config.yaml
model: "self-supervised audio encoder (BEST-RQ)"
dataset: "synthesised imitations of 52 everyday sounds, one a clip"
train_examples: 39062
n_mels: 80
hop_length: 160
input: "mfcc"
win_length: 512
codebook_size: 256
mask_prob: 0.08
arch: "ecapa_tdnn"
norm: "groupnorm"
activation: "gelu"
weight_standardization: false
depths: [8]
kernel_size: 5
stem: "single"
widths: [384]
init: "torch_default"
optimizer: "soap"
beta2: 0.99
lr: 0.0034
beta1: 0.9
shampoo_beta: 0.99
eps: 1e-08
precondition_frequency: 50
max_precond_dim: 1536
merge_dims: true
one_sided: false
adamw_lr_other_params: 0.00084
steps: 11200
batch_size: 384
epochs: 110.1
lr_schedule: "wsd_sqrt"
decay_fraction: 0.3
final_lr_fraction: 0.1
warmup_steps: 560
weight_decay: 0.05
adamw_weight_decay_other_params: 0.05
Rows from block 5, named by matrix and row number. Each number is 128 + 32 x the weight over its row's rms, rounded and kept within 0 to 255. All counts start at 0. After the name is the row's rms in percent of the matrix's.
# c30: last pointwise conv (model.blocks.5.c3.0.weight, 384x384x1), inputs 308-383
c30.94 103 [116 149 124 124 136 132 139 142 141 136 140  88 139 135 106 131 146 114 123 158 138 175 150 151 172 119 121 159  99 152  84 146  93 141 106  92  84 160 180 155 133 116 173 102 111 108 186 131 147 154 109 111  66  94 139 120 124 205 153 177  97  58  99 164 102 124 104 134 107 108  76 127 115 115 124 149]
c30.95 101 [139 179 105 159 120  96 170 148 110 154 104 138 173 121 148 173 114 116  86 105 128  78 129  62 122  92 134 117 111  77 111 158 131 127 151 118 128  81 100  94 136 116 103 127 181 105 127 101 108 165 124 114 104  62 117 157 127 162 185 172 125 144 124 110 126 154  96 109  95 121 159 154 110 184 158 114]
c30.96 098 [ 87 106 182 139 138 185  85 159 146 153 162 119  98 114 160 128 147 191 137 137 125  92 129 149 112 162 102 108 119  94  97 122 147 114  52 133 131 152 146 169 144 150 154 127 155 111 207 161 118  87 131 152 161 123  92 132  72 143 135  80  74 167 125 120 100 169  97 123 103 175 124 147 140 121  81 131]
c30.97 101 [136  96 137 111 121 113 153 139 184 155 137 141 162 103 125 193 122  72 124 116 159 132 100 117 138 131  80 105 123 163  82 101 104 111 174  97 118 138 109 184  77 115 102 120 184 104 129 151 149 166 164 111 138 141 125  84 108 111 161  70 106 150 121  82 132 105 176 136 133 101 113 154 171 161 163 156]
c30.98 101 [102 119 106 164 141 120 102 191  94 128 160 127 175 147 148  81 146 119  68 100 170 118 127 129  91 166 117 135 105  92 118 155 139 169 136 155 121 131 175 112 106 147 111 133  98 147 124 135 125 165 188 162 136 164 130 130 137  93 106 129 120 130 138 142 118 121 226 136 145 136 116 134 128 150 160  73]
c30.99 093 [ 96 105 168 106 144 126 126  73 105 131  98 109 130 113  84  96 133  97 123 179 191 143 144 146  92 196 122  76 142 197 108 167 154 153  99 103 151  94 134 152 137 138 132 220 110  92 144 160 100 146  92 160  55 161 130 127  60 113 226 126  94 144 102 161 111  58 125 167  71 107 224 164 162 158 135 111]
c30.100 105 [178 179 151 170 140 118 123  94  79 112 124 152  98  98 103  87 126  77  59 138 135 149  66  92 164  82 147  99 100 118 117 150 186 163  95 101 107 121 189 105 126 158 106 113 109 133 154 208 114 143 163 128  89 126 132 136 146 110 156  95  88 165 143 121 131 128 166 156 159 133 184 143 158 138 101  93]
c30.101 106 [ 84  94 187 111 176 140 111 117 123 108 106 171 163 146 130 171 160 143  55 143 125 187 108 139 151 126 150  60 130  69 157 137 204 235 126 144 115  98 123 117 174 203 127 105 153 150 180 118 149 133 166 137  91 136 131 107  91 133 158 147  97 146 167 134 148 136 121  89 115 158 108 122 137 101 100 117]
c30.102 104 [100 103 128 111  77 141 171 120 154  80  68 128  84  79 195 167 143  86  89  95 130 133  50 124 111 151  89  87 114 192 101 132 170 170 119 128 154 130 140 108 148 118 146  95 132 144 111  93 136 144 146 121  95 170 145 125 180 127  75  82  74 133 187 148  94 189 129 109 110 129 143  87  97 109 106 144]
c30.103 100 [104 137 116 114 142 119 142 147 110 127 117 125 110 126 124 156  73 123 131 131 128 209 103 131 155 125 116 125 142 116 149 133 155 237 147 106 117 162 114 216 150  88  74 144 163 207 101 147 130  84 164 163  64 120 155 116  96  98  73 136 124 133 109 138 113 136 142 143 145 178 139  99  95  75 221 113]
c30.104 100 [105 110 109 143 135  94 122 153 144  84  96 103 126 184 142 120 186  88 140 108  63 125  77 165 127  76 131  91 118 121 130 124 159 102 178 136 140 175 115 128 126 173 155 107 202 113 178 124 115 123 100 151  74 180 116  79 145 160 123 154 167 133 169 117 121 145 169 179 172 118 139 164 127  70  70 114]
c30.105 101 [ 84 100 101 164  64 191 100 104 107 155  51 109  68 135 179 158  75 102 169  92 167 122  54  74 159 107 117  88 184 128 130 152 153 162 123 133 163 117  95  89 145 152 202 116  84 133 147 136 125 133 114 120 115 141  85 116 145 110 182 149 182  99 146 156 106 158  98 226 152 100 119  86 112 138 126 159]
c30.106 099 [126 157 137 109 208  65 132 147 110 155 130 129 113  94 153 145 106 128 123 148 135 101 201 138  88 138 150 145 148  96 137 149 122 140  86 126 169  96 114 183 153  99  91 132 137  99 120 137 206 139  90  76 155 101 183 137  98 109 111 112 139 127 110 136 113 133 112  96 109 107  99 122 149 178  77 112]
c30.107 098 [179 147 164 117  88 129 116 114 193 126 182  95 113 167 156 149 118  88 124 139 189 121 130  24 106 124 109 120 127 127 150  79 169 114  99 118 127 196 121 122 110 186  98 145 104 172 102 156 119 171 180  85 146 147 119  90 136  81 139 110 102 145 127 181 120 135 101 152 115 173 129  95  99 137 174 139]
c30.108 103 [121  74 143 142 148 107 137  85 141 192 146 105 151 157 171 147 116 147  94 113 106 114 127 124 160  91 144 136 152 136 165  54 184  46 117 120 124 135  80 132 160 171 108 108 102  91 138  82 127 111 194 167 164  98 134 152 130 210 122 173 138 116 190 141  91 151  85 162 134 156 172  75 174 138 102 127]
c30.109 095 [153 190 157 105 137 147 101 150  91 153 155  99 163  79 178 117 114 101 140 125 101 127 112 149 169 109 134 143 121 123 122 142 170 138 130 105 138 155 125 160 128 138 144  93  99 149 100 172  97 104 108  61  77 135 148 163 130 142 153 119 133 117  85 112 105 132  93 106 141  87 149 160 104 169 148 114]
c30.110 097 [ 88 158 198 121 159 108 110 113  84 102 137 147 129  71 149 144 129 103 160  95 126 151 171 130  99 106 106 124 122 114 105 129 171 137 121 112 240 114 121 160 107 107 181  74 143 104 103 137 203  92 113 123 118 148 156  87 108 141  80 117  98 162 176 120 120 151  79 143 123 140  96 130  82 113 164 189]
c30.111 102 [185 112  96 144 184 120 130 104 156 136 147 153 101 132  57  70 104 112 195 100 101 167 101 127  76 141  96 155 113  90 131 148 112  69 143 117 161 135 156 137  79 101 165 116 170  85  94 133 169 142 118 136 171 152  84 143 122 170 175 132  94 124  86 118 100  99 130 120  88 138 156 138 163 101 149 117]
c30.112 098 [188 133 129  99  79 113  93  73 136  68 107  94 192  97  83 154 103 123 163 188  65 112 160 163 161 126 119  70 152 187  98 172 151 127 137 146 134 153  55 129 114 113 169 188 145 124  67 134 192 135  95 119  49 199 121 180 123 196 210 161 142 130 151 128 152 157  51 150  92 147 137 142 128 110 129 161]
c30.113 103 [ 98 157 121 152  82  89 106 121  93  86 157 156 110 169 115 123  73 180  86 137 155 160 109 142  79  92 120  94 195 112 140 129 138  88 160 112 114 110 133 136 165 102 164 147 135 129 137 184  98 172  99  85  60  32 133  98 131 104 124 134 111 135 128 120  83  65  83  94 116 173 118 123 118 147 139 191]
c30.114 100 [108  47 162 112 158 100 103 169 179 140 124 117 150 136 112 170 164 185 174 147 125  94 149  71 150 120 121 202 166 154 125 130  54 164 137 115 133  98  91 202 128 175  92 103 159 156 131 183 166 137 121 101  89 123 111 141 115 171 110 113 131  86 130 122 163 129 141 116 166 151  95  83 141 176 112 168]
c30.115 103 [161 117 113 125 100 122  99 150 166  63 113 125 123 120  49 116 159 130 108 141 201  90  96 147  63 143 126 117 117 148 120 133 135 166 187 199 110 130 133 194 109  79  91  55 138  82 150 134 102  57 152  91 102  64 111 200  92 119 134 170  63 130 104 164 116 255 102 122 120 111 188 112 130  91 171 182]
c30.116 098 [ 75 119 163 119 105  72 181 124  64 142 154  93 205 169 139 143 107  85 176 203 197 118 116 118 176 108 157 179 104 111 164 119 108 140  71 168 127 121 126 132 153  90 137  84 142 117  98 114 144  93 140  66  78 146 109 123 172 110 157 123 167 150 185  99 112 120 122 113 107  71 146 166 167 110 128 109]
c30.117 100 [135 175  95 149 144 161 133 160 152 151 124 176 114  97  85 186  88 166 149 127  75 111 152 127 140 148 142 118 103 113 153 193  96 177 102 106  89 127 143 138 219 134 130 142 100 137 169 137 127 128 117  88 100 108 104  92 101 108 138  85 194 152 128 120 114 208 129  95 125 108 157  87 123 106 165 176]
c30.118 094 [ 90 125 119 181 110  96  94 210 173 117  98 132 129 145 147 139  95 179 118 133  86 172  94 111 187 158 149  79  97 193 104  89 111 104 188 109  77 166  86 164 148 137 150 121  78  96 100 132 152 144 103 155 141 150 116 168 213 119 157 162 127 165 146 132 145 132 139 122 104 145 136 118 188 118 137 168]
c30.119 104 [196 114  77 125 165  95 175 172 130 120 134  89 135  93 166  77 150 116  90 106 184 125 109 112 124 150  89 179  99  85 152 140 128 119 136 203 158  96 149 179 148 158 210 103 101  94  93 163 146 109 121 141 177 191  86  85 114  90 111 135 151 142 111 149 158 123 134 202 134 159 114 169 121 120 183 164]
c30.120 098 [139 111 159 153 123 134 188 104 114 129 170 188 174 115  90 181 154  73 123 194 131 124 159 107  87 135 126 172 138 110  80 125 139 164  98  87  69 169  77 105  98 118 166 137 169  91 155 120 106  93  90 119 181  81 134 185  64 125  82 131 179 114 176 176 185 104  82 104 158 119 128 121 165 180  98 171]
c30.121 101 [154  90 131 143  99 146 107 163 209 118  89 106 125 122 150  67 146 142 124 126  64  92 115 143  87 155 108 139 110 125 103  88  37  97 106 120 105  89 136 104 133 138 116 142  87 150 170 145  95 135 107 141 173 127 119 134 167 114 130 166  55 175 124  92 139 139 147 193  44 154 112 113  54 164 128 125]
c30.122 103 [163 111 161 138 146 112 102 173 173 125  49 111 125  78 128 130  99  62 140  90 113 158 115 118 192 141 222 108  92 142  99 128  99 150 122  82 160 118 138 127  89 118 150 119 140 145 122 119 118 145 123 112 123 118 127 150 138 102 159 121 124 172 192 147 111  63 154  94 138 147 191 158 134  98 132 117]
c30.123 104 [ 85 106 180 136 192 157 118 166 142 118 146 117  74 144 101 151 120  52 169 138  96 171 185 112 182 122 159 110 165 159 115  95  80 127 116 226 107 126  53 158 118 135 100 175 132 105 193 131 170 105 113 133  92 184  90 128 112 100 134 115 134  71  81 137 159 105 131 135 135 116 172 148 158 197 136 161]
c30.124 101 [160  91 177 142 133 138 114 174 128 123  82 105 152 148 175 104  48 205 171 169 111 116 136 109 100  87 119 141 160 140 183 207 110 139  69 109  93 100 131 159  85 151  86 105 172  98 121 223 167  71 111 138 146 106 131 144  76 106 117 127  83 151 145 148 175 146 120 122 142 139 218 143 145 153 120 125]
c30.125 107 [143  97  86 118 137 148 175  94  81 126 112 142 139 121 184  67 152 115 108 134  54  88 103  83  77  68 174 126 120 125 158 115 126 133 162 167 179 148 117 118 139 130 124 119 122 150 151 109 119 138 212 110  92 123 105  88 157  72 203 129 112 154 148 183 158 129  93  89 113 170 153 138 134 158 122  78]
c30.126 101 [128 169 161 135 120 137 134  96  82 149  75 141 139  75 109 106 115  69 124 147 159 111 184  89 108 112 127 170 109 167 164 179 119 176 115 149 122  99 172  61 102 152 154 143 125 154 114  98 111 147 105 122 141 122 136 136 153  58 141 189 137 132 170  76 127 112 113 193 111 137  95 108 106 116 133 122]
c30.127 102 [ 94  94  94 126  37 127  64 163 144 157 192 157 128 139 135 131 185  79  74 106  88 146 119  71 187 137  69 110 134 128 154 157 150 211 163 135 123 129 123  90  90 175 166 163 115 116 149 153 145 118 107 115 172 158 153 135 102 126 185 143 131 138 133 130 106 143  94 176 115  88 156 173 108 106 156  73]
c30.128 101 [146 115 115 149 143 114 144 133 118 157 151 140 114 126  81 109 123 127 103 149 151 198  76 145 154 143 124 153 155 183  85 124 180 118 119 134  84 195 164 146 179 151 155 122 183 131 161 147 113 126 114 154 149 137 111 169  90 113 174 102 129 130 112  61 150 105  70 182 168 123 116  90  74 101 150 110]
c30.129 104 [ 89 154 114  63 135 118 159 125  88  96 152 133 146  98 124  96  93  86 143 178 147 159 154 110  85 117 113 125  94 149 160 142 198 199 145 111 166 108 138 141  75 176 132  75 181  97 143 132  82 183 116 139 155 150 156 118  84 130 108 147 188 141 147 153 158 177 132 133 121 118 109  73  54  91  92 159]
c30.130 098 [163 121 123 102 189 126 150 150 136 109  93 110 126  91 101 133 156 117 163  86 122 121 188 142 131 151  73 163 122  95 178 123 126 146  96 172 115 125 118 139 134 195 118 129 122 105 118 140 107 164 160 133  71 109 128 107 139 106 133 114 147 113 116 134 128  79 125  72  94  94 139 142 112 158  95 104]
c30.131 102 [132 134 102 129 137 117 127  88 166 125 194 116 131 133  94 106 144 126 213  90  98 115 100 183 165 154 159  88  92  77 133 145 118 123 119  66 133  97 176 139 169  58 158 134 131  97  82  72 111  97 164 126 145 117 124 175 168 126 154 115 121 158 117  95 110  96 158 122 129 127 102 136 112  81  96  86]
c30.132 100 [107 142 140 101 163 171 150 133 105 187 161 201 155 196 122  90  94  82  75 140  77  62  99  69 173 123 142 118 103 141 157  97 125 147  85 135  98  93 106 168 139 141 182 140 116 144  96 154 148 150 108  88 150 127 161 155  83 169 118 107 109 136 123 129 132  72  99 137 144 125 105 202 117 186 192 167]
c30.133 102 [116 130 118 119  89 149 116 100 127 136 140 178 135 162 141 149 163  57 122 146  72 128  99 134  89 175 176 130 113 131  98 101 111 191 171 111  62 153 116 174 172 112 131 152 134 129  72 104  90 113 144 108 182 101  83 120 123 120 166  14 142 114 147 133 131  60 103 136 171 114  79  91 158 115 179 106]
c30.134 097 [161 115 127 138 107 116  66 104  57 188 168  88 143 157 107 171  82  93 137 179 110 154 217  84 134 129 116 126 131 169 163 117 110  95  82 117 182 123 113 168 151 133 136 140 140  91  75 130 103  94  96 172 106 109  91 119  58 102 133 173 147 164 133 165 175  90 141 165 129 156  47 159 117 129 112 100]
c30.135 101 [ 81 107 187 103 169 130 116 148 103 162 162 147 164 134 124 165 196  50 149 174 123 109 117  97 112 148  92 139  95  98 157  55 194 136 185 134 108 167 178 162 136 108  79 153 184 100 159 105 155 120 126  86 150 153 108 107 134 124 159 180 150  90 122 123 121  97 144 125 101 122 133 107 183 100 154 139]
c30.136 101 [126 153 121  60 151 118  78  80 116 163 122 132 142  79 121 154  79 169 160  98  99 189 128 133 118 142 146 146  76  99  88  90  94 113 102 103 132 113 165 122 108 137 151  59 127 149 144 140 115 135 131 165  90 101 158 120 124 160 150  88 102 102 128 139 151 153 114  68 118 136 154 105 109 114 142 113]
c30.137 101 [115 162 100  82  58 139 144 111 170 146 104 121 205 186 140 130 109 131  56 127 158 130 134 122 103  73 169 181 134 113 116 143 116  83 116  90 176  92 133 100 148 168 145 186 111  98 143 119 101 151 156 114 135 122 146 123 198 102 190 112 154  97 125 110 133  67  94 150  93 144 116 101 117  89 145 128]
c30.138 102 [108 135 156  82 146  95 169 193 118 143 143 118 168 141  82 148 109 116 112 137  80 135  84 119  95 205  97  88 133 124 198 133 173 141 107 143 183 100 132  87 111 109 122 151 136 126 118 113 145 151  91  96 161 141 125 114 147 168 146 122  97 196 164 164 138  94 107 110 124 117 115  86 100  67 109 116]
c30.139 102 [193 169 134 149  88 171  98 155 120 108 101 153  90 136 202 109 141 173  82 101 133 173 159 134 134  76  58 127  99 139 114 150 138 101 126 105 111  64  90  64 134 106 142 149 170 105  94  95 140 140 130 119 131 150 102 132 104 121 133 111 108 195 105 119 190 138 103 147 115 168 155 116 176 167 155 148]
c30.140 098 [117 137 151 160 154 115 140  93 129  68  73 126 172 178 144 126  94 110 133 112 112 116 131 150 111 122 121 163 194  93 156 139 180 100 125 157 130 123  78  84 101  89 143 121  91 123 183 198 102 124 164 167 172 153 109 141 136 127 111  78 195 125 203 159 135  77 170 127 144 180 103  99 181 127 117 136]
c30.141 100 [146 156 193 175 148 115 100 140  85 138  96 145  57 132  63 109 145 139 143 171 145 119 132 116 120 126 158 114  95 106 138 148 137 147  39 122 120 122 145 134  97 141 132 115 147 166 141  83 186 155 123 112 133  87 161 160 111 127 141 117 159 130 102 158 137 172 111 116 134 167 141 148 102 111 154 119]
c30.142 104 [100 105 110  78 130 205 121 195 122 152 153 177 173 114 165 113 119 124 136 112  78 134 118 127 122  91 132 109 101 159 187 141 106 122  84 125 127  95 148 110 102 169 106 118 114 113 133 132 159 159 109 153 129  85  77 101 129 108 139 152 166  87 118 134 132 135 110 160 188 180 130 169  71 118  80 159]
c30.143 093 [109  47 115 121  84 135 121 130 117  59 123  93  99 103 171 161 167 156 115 118 123 171 134  77  98  88 107 186 150 121 107 128 187 165 109 169 112 109 134 107 132 131 148 132 128 129 192 137 115 105 149 146 138 165 161 155 118 104 157 127  61 109 102 165 125 228 120 156  53 142 126 124 119 121 137 137]
c30.144 101 [196 145 155  98 140 129 130  95 141 205  98 137 114 211 159 138 164  72 110 195 133 141 183 107 178 138  99 156 109 188 149 132 137 115 123  94 136 147 146 107 123  99 127  87 182 148 160 137  71 156  94 116 117 155 151 198 139 187 174 172 179 122  66  81 170 150  80 134 121 128 109  55  76 139 109 153]
c30.145 100 [103 102 128 119  48  85 101 107 184 144  88 111 161 119 149 141 137  91 164 131 122 124 153 124 101 120 184 112 119  98 128 144  90 165 113  85 116 121 130 164 106 128  93 147 155 144  67  88 182 119 143  88  89 161 114 120 163 122 110 168 122  80 148 153 100 152 105 159 143  68 135 129  96 120  77 120]
c30.146 104 [218 127 190 158 100 112  71 128 130 156  89 115 147  50 120 100  97 160 176 107  78 114 127 192 141  96 112 150 163 106 205 114  97 242 152 150 140 173 126 103 111 155 109 151 106 163 153 147 120 102  90 156 112 175 173 147  85 132 107 121 100 124 104 200 153 136 161  88 147 136 166 155 172 120  57 158]
c30.147 104 [127 132 169 121 149 116  99 186 137 119  79 111 111 145 106 181  70 151 105 112 106  96 157  74 115 187 120 149  78 153 146 144  93 108 150 188 148 170 148 126 136 144 164  86  91  70 173 139 100 170 136  87  82 130 141 105 145 127 120 157 115 189  99 125 142  75  82  99 133 154 141 165 124 127 109 128]
c30.148 103 [119 106 128  92 121 128 134 145 101 121 137 151 128 151 175 212  97 139 155 119 190 116 146 122 169 146 189 111 139 152  94 142 162  95 134 121 157  91  99 125 166 139 170 166 143 132 140  63 100 139 112  98 181  86 145 146 197 159 145 130 111 136 149 146 130 127 180 106 101  99 139 151 123 130 135  76]
c30.149 101 [ 99  75  99 117 171 104 166 169  97 120  93 143 117 138 108 131 126 151 142 147 130 111  70 128 141 108 114 128 131 155 130 184 130  87 125 201 107 106 104 169 113 101 193 115 122 127 136  42 119  91  85 123 131 155 126 117 100 130  99 154 109 143 136 131 138  94 151 165  98 114 166  44 125 187  64  91]
c30.150 097 [211  97 171 177 109 175 182 127  58 132 102 141 140 144 128 135 159 133 155 131 165 159  82 118 180 114 124 170 128 101 143  94  89 166 154 169 102  87 131 132 129  83 113 103  97 146 129  85  74 176 147  71 134 100 126 118 101 188  78 105 155  89 117 112 193  80 169 167 109  81 139  97 158 140  86  80]
c30.151 100 [130 148 109 135 156 147 123  82 128 119 111  88 104 118 169  85 186  72 113 110 122 142  91 100  78 141 139 141 142 175 117 100 185 149 106 133 140 174 128 139 117 171 113  88 126 121  82 145 148 106  94  89 178 146 143  97  64 125 168 120 124  93 179 167 112 173 111 222 127  59 111  85 121 121 123 144]
c30.152 103 [205 149 131 152 172 133 109 157  86 128  83 111 141 122 104 169 106 102  91 163 121 109  94  90 124 118  86 149 130 145 112 114 104 133  74  87  95  82 157 126  65 105 155  91 146 121 186  97 105  78 140  94 159  91 180 127 138 161 150  92 105 133 120 116 113 136 112 152 138 117 142 114 146  72 125 105]
c30.153 103 [143  72 176 137 123 143  82 149 140 103 165 132 166  96 104 141  87 195 164 124 198 105  81 144 155 137 232 158 152  91 172 118 196 108 128 137 174 150 128 132 138 161 194  66 147 159 172  89 119 115 133  76 156 120 141 116 112 104  96 137  81 143 122 150 159 100 148 139 130 112 129 160 150  47 132 113]
c30.154 098 [ 91 177 106 125 172 123  82 130  60 138 193 109 115 206 158 155 126 109 132 143 143  99 130  89 150 164 142 173  89 159 106 128  95 171 137 168  91 166 132 154 133 140 117  59 159 114 100  89  55  86 117 142 160 146 110 151  81 121 171  99 105 106 117 158 114  63 104 202 100  77 144 138  78 146 188 101]
c30.155 097 [ 93 149 172 141  93  69 137  84 170 153 147 189 112 121  92  87 155 121 155 105 119 111 173 128 112 138 157 177 122 163 127 178 127  67 135 155 117  90 159 127 185 161 124 101 149 106 150  84  93 145 144 209 107 120 140 131 111  93 146 168 128 106 133  88 146 164 122  54 187  99  92 139 125 154 165 134]
c30.156 103 [164  92 140 125 127 162 164 150  64 143 159 144  87 139 174 117 139 130 131 137 102 144 169 104  84 130  92 103  93 185 169 208 155 142 189 118  86 167 145  98 134  82 103  66 143 162 154 143 112 135 148 118 158  95 145  80 118 157 119  37 154 141 225 146 148 143 133 136 117 123 140  92 131 151 148 135]
c30.157 102 [ 98 184 100 176 163 134 131 152  94 121  97 112 124 187 149  84 184 112 151 113 177 120 119 115 190 149 105 130 137 148  92  58 153 111 129 199 110 171 135 142 199 117 113 163 209 143 168 141  64 181 122 138  86  85 190 117 227 133 139 181 159 121 114 176  86 142 103  90 107 147 125  84  97 140  83  73]
c30.158 097 [166 149 148  88 136 148 119 161  89  93 162 169 140 127 107  75 176 167 161 104 109 194 114 106 131  73 150 131  84 144 168 153 147 110 158  85 105 141 201 133 103 156 184 145 154 162 147  93 134 104 106 172  79 137 128 179 146 134 133 118  83 188 138 126 110 128 133  66  90 109 124  94 131 129 146 129]
c30.159 095 [157 105  82 135 155  96  92  95 161 134 172 127  72  72 191 216  69 163 117 145 144 140 160 197 135  95  97 134 122  90 135 139 122 106 150 182 133 109 146 127 119 161  89 199 143 155 101 147 137 131 163 118  90 140  49 101 183 144 144  76 145 132 160 145 165  67 153  90 124 134 139 171  87 123 141 129]
c30.160 103 [129 150 113 131 114 114  88 132 171 180 117  97 125  92 155 111  94 169 214 116 103 132 133 133 142 153 160 177 133 156 131  94 141  81  76 150  92 185 119  99 150  72 133 145 126 213  68 133 131 139 131 143 147  91 129 105 100 184 126 122  91  92  90 113  96 166 100 105 145  93 128 114  92  62 148 168]
c30.161 098 [138 100  80 133 164 169  92 107 164 162 122 151  66 168 151 124  83 126 164  84 119  62 115  80 100  97 151 198  88 175 111  85 166 176  89 162 134  79 136  97  90 104 113 163 141 156 130 166 159 144 118 168 159 116  84 120  83 114 137 155 145 138 105 118 105  79 133 120 119 163 149 174 135 142 145 116]
c30.162 102 [133 172 147 171 109 161 168 136 119 139 121  99 112 182 152  91  81 117 129 113 161  94 131 166  87  84  98 136 130 138 137  98 194  92  97 159 172 112 125 180 122 189  79  85 153 143 139  99 117 109 114 123 128 113 108 115  78 139 103  72 113 138 172  98 101 124 127 107 101 119 153 136 182 132 186 123]
c30.163 101 [128 100 105 118 115 160 114  59 178 127  85  81 142 161  98 132 149 163 107 145 187 127 123 140 184 128 146 118 107 110 165 150 157 125 104 142 140 100 123  67 142 140 199 128 110  74 128 143 149 125 110 116 158 115 167 219  80 160 188  92 140 168 150 136  90  72 165 166 136 142 171 145  60 104 110 180]
c30.164 104 [109 168 181 111 134 123 135 125  97 173 105 145 105 205 144  86 138 179 135  98 101 169  69  48 176 145  93 158 112 133 163  84 150 106 105  77 184  85 151 113 132 160 107 173 153 141 220 121  76 137 171 142 140  83 129 139 137 129  96 100  24 112 100  95 155  95 113 102 198 110 112 112 122 183 157 148]
c30.165 105 [121 133 181 119 187  63  86 147 130 146  73 104  99 111  78 137 163 111 208  77 168 130 160  70 141  99 133 129 153 123 156 143 115 115 122 114  78 138 121 120 179 123 131 136 108 169 110 101 136  59 121  81 130 164 118 126 161 165 109 171 134 121  89 141 121 121 128 140 151 161 127  88 164 108 138 103]
c30.166 100 [149 125 137 150 139 136 122  87  90 122 126 160  97 197 135 153 123 145 149 177  95 123  83 154 196  95 134 118 144 108 141 116 119 175 161 157  92 114 120 128 121 157 122 111 220 112 136 114 113 174 160  65 119  84 155  41 112 116 108 166  63  92  99  83  70 134 166 120 173 134 135 115 136  88 149 115]
c30.167 093 [160 141 108 103 145 126 136 100 127 133 103  84 140 178 149 111 154  82 149 141 169 193 206 100 128 108 154 139  74 134  96 122 139  95 147 135  82  33  65 168 157 147 156 100 120 170 154 123 136  89 126 102  85  84 131 155  69 172 232 151 136 107 134 134 139 147 159 136 122 112  98 115 162 142 106 172]
c30.168 100 [125 118 116 130 123 124 137 131 118 161 160 119  84 123 173 106 104 126 136 137 134 146 114 146 107 122 201 176 124 156 140  74 139 123  69 136 180 143 138 132 145  69 190 148 139  99 168 146 117  97 122 191 119 149 122 139 197 117  84 110 151  58 138 121 152 124 166 136 198  79  80 132 154 148  33 132]
c30.169 096 [ 67 174 105  75 168 107  96  80 108 108 138 153  89  67 153 176 207 168  85 172 142  57 106 160  63  88 110 120 129 131 135  72 120 159 119 107 127 151  90 118 109 127 160  87 102  81 114 100 136 141 168 106 221 130 182  74 161 142 114 180 114 147 135 127 120 124 144 112 152 142  83 101 174  86 126 144]
c30.170 099 [ 42 114 141 170 169  83 113 145  89 148  86 159 108 134 113 183 142  94 127  93 122 119 123 139  85 126 110  84 132 188 170 145 121  66 195 128 127 168 155 113 157 146 139 152 180 154 176 149 121  99 129 135  83 117  83  43  88 164 103  68 110 167 114  65 111 199 166 103 160 149 164  93 114 100  82  70]
c30.171 100 [130  38 108 189 176 124 127  50 116 115 129 119 132 197 109  66 141 147 133 148 122 155 148 183  67 165 161 136 105 129 179  90 151 155 174 167 153 156 167  68 137 123 102 134  89 111 145 150 123 144 131 101 148 101 137  84 144 134 173 101 137 104 161 113  93 121 129 134 147  97 137 160  85 158 124 150]
c30.172 102 [109  68 142 171 167 143 101  91 154 113 189 154 116 161  81 131 150 133 131 136  87 135 178 154 123 132  86 125  88 115 152 112 141 167 183 163 138 119 136 118 179 172 154 165 100 132  98 126 109 132 160 129 104 139 126 140  75 129 113 112 126 137 104 137 161 144 144 152 114 146 145 108 162 155 126  77]
c30.173 103 [141 132 122 121 119 172 168 155 114 123 126 132 104 139 133 123  81 139 179  67 154 199 125 165 112  44 125 136 166 180  77 112 138 149 107 152  87 190 169  65  89 109 101 165 120 118 123 128 103 127 149 132 104 115 167 138 165 151 174 109  95  84 160 100 112  76 162 150 118 149 155 141 118 194 130 155]
c30.174 101 [151 179 114 126  88 144 136 104 133 142  48  91 126 168  91 128 127 171 157 150 183  78 109 147 148 129 147 181 187 160 154 172 141 128 136 172 125  78 112 143 167 190 145 161 145 191 137 121 169 155 136 112  97 131 146 164 206 110 164  85  76 155 165 145 153 165 100 103 130  70  94 111 118 149  52 117]
c30.175 100 [108 195 113 150 116 151 176 147  96 168 150  88 135 124 126 119  88 137 119  81 187 134  74 133 105 141 120 190  91 121 131 125 144 138 192 190 116 150 136 111 108 107 197 115 159 114 130 111 156 176 104 120 135 109 188 156 113 121 144 139 147 149 147 173 128 176 105 125 126 103 160 181 147 122 154 106]
c30.176 099 [151  99 124 138 117 122  99 153 120 119 106  70 137 133  86 104 134  99 162  74 148  96 133 181 152 154 107 200  78 114 129 124 139 122 135 149 144  95 101 168  98 103  82  94 110 131  72  80 108 108 179 172 203 100 141 117 118 165 235 135 126 163 126 176 176 145 166 134 185 119 118 142 130 173  88  64]
c30.177 099 [109 138 121  64 166 133 111  80 111 147 123 113 113 130 127 116 113 113 151 156 134  71 117 160 149 153 127  90 151 112 109 134 108  96 101 124  85 119 123 145 145 111 175 120  74 123 155 170 101  79 138  91 136  38 155 163 141 152 105  87 110  79 126 151 101  99 140 138 147 174 153 143 133 107 131  83]
c30.178 104 [208 121 137 122 114 124 118 155 137 109 139  83 142 179 211 103 150 114  88 136 158 109 114 150 150  76  43 119  74 182 137 138 132 131 166 112 117 207 103 116 129 165 152 196 170 124 158 172 180 174  72  87 139 192  81 110 138 112 122  71 166 166 153 142 147  91 121 117 126 147  55  98  91  90  74  46]
c30.179 100 [121 173 142 102 176 129 149 183 125 141 104 144 110 156 172  94 115 158  95 145 107 129 119  31 105 133  91 129 159  90 142  99 141 152 106 144 143 150 161 124 135 109 129 167 157 108 172 124 201 141 193 173  89  78 119 134 101 118 125  61 137 102 154 122 197 111 125 120 115 125  96 112 145 101  64 100]
c30.180 101 [145 138 141 142 127 140 142 127 164 143 147 171 142  84 106 168 126  67  76 106 166 107 145 138 111 151 100 177 167 150 127 106 168 125 116 134 165 174 156 170 147 119 178 128 111 163 152 126 104 106 100  82 119  90 110  57 119 130 120 118 158 121  80 141 108 108 135 180  94 177  89 158 118 141 191 174]
c30.181 111 [137 157 166 209 114 107 130 154 136 144 195  97 120 140 129 186 129 109 120  88 147 171 220 118 222 147 172 151 109  94 155 116 124 104 101 145 142 102 111 101 165 139 173 105 147 115 164 109 136 147 145  58 102 111 146 153  91 162 105 121 148 122 172 154  45 131 156 122 159 116  94 164 129 109 112 168]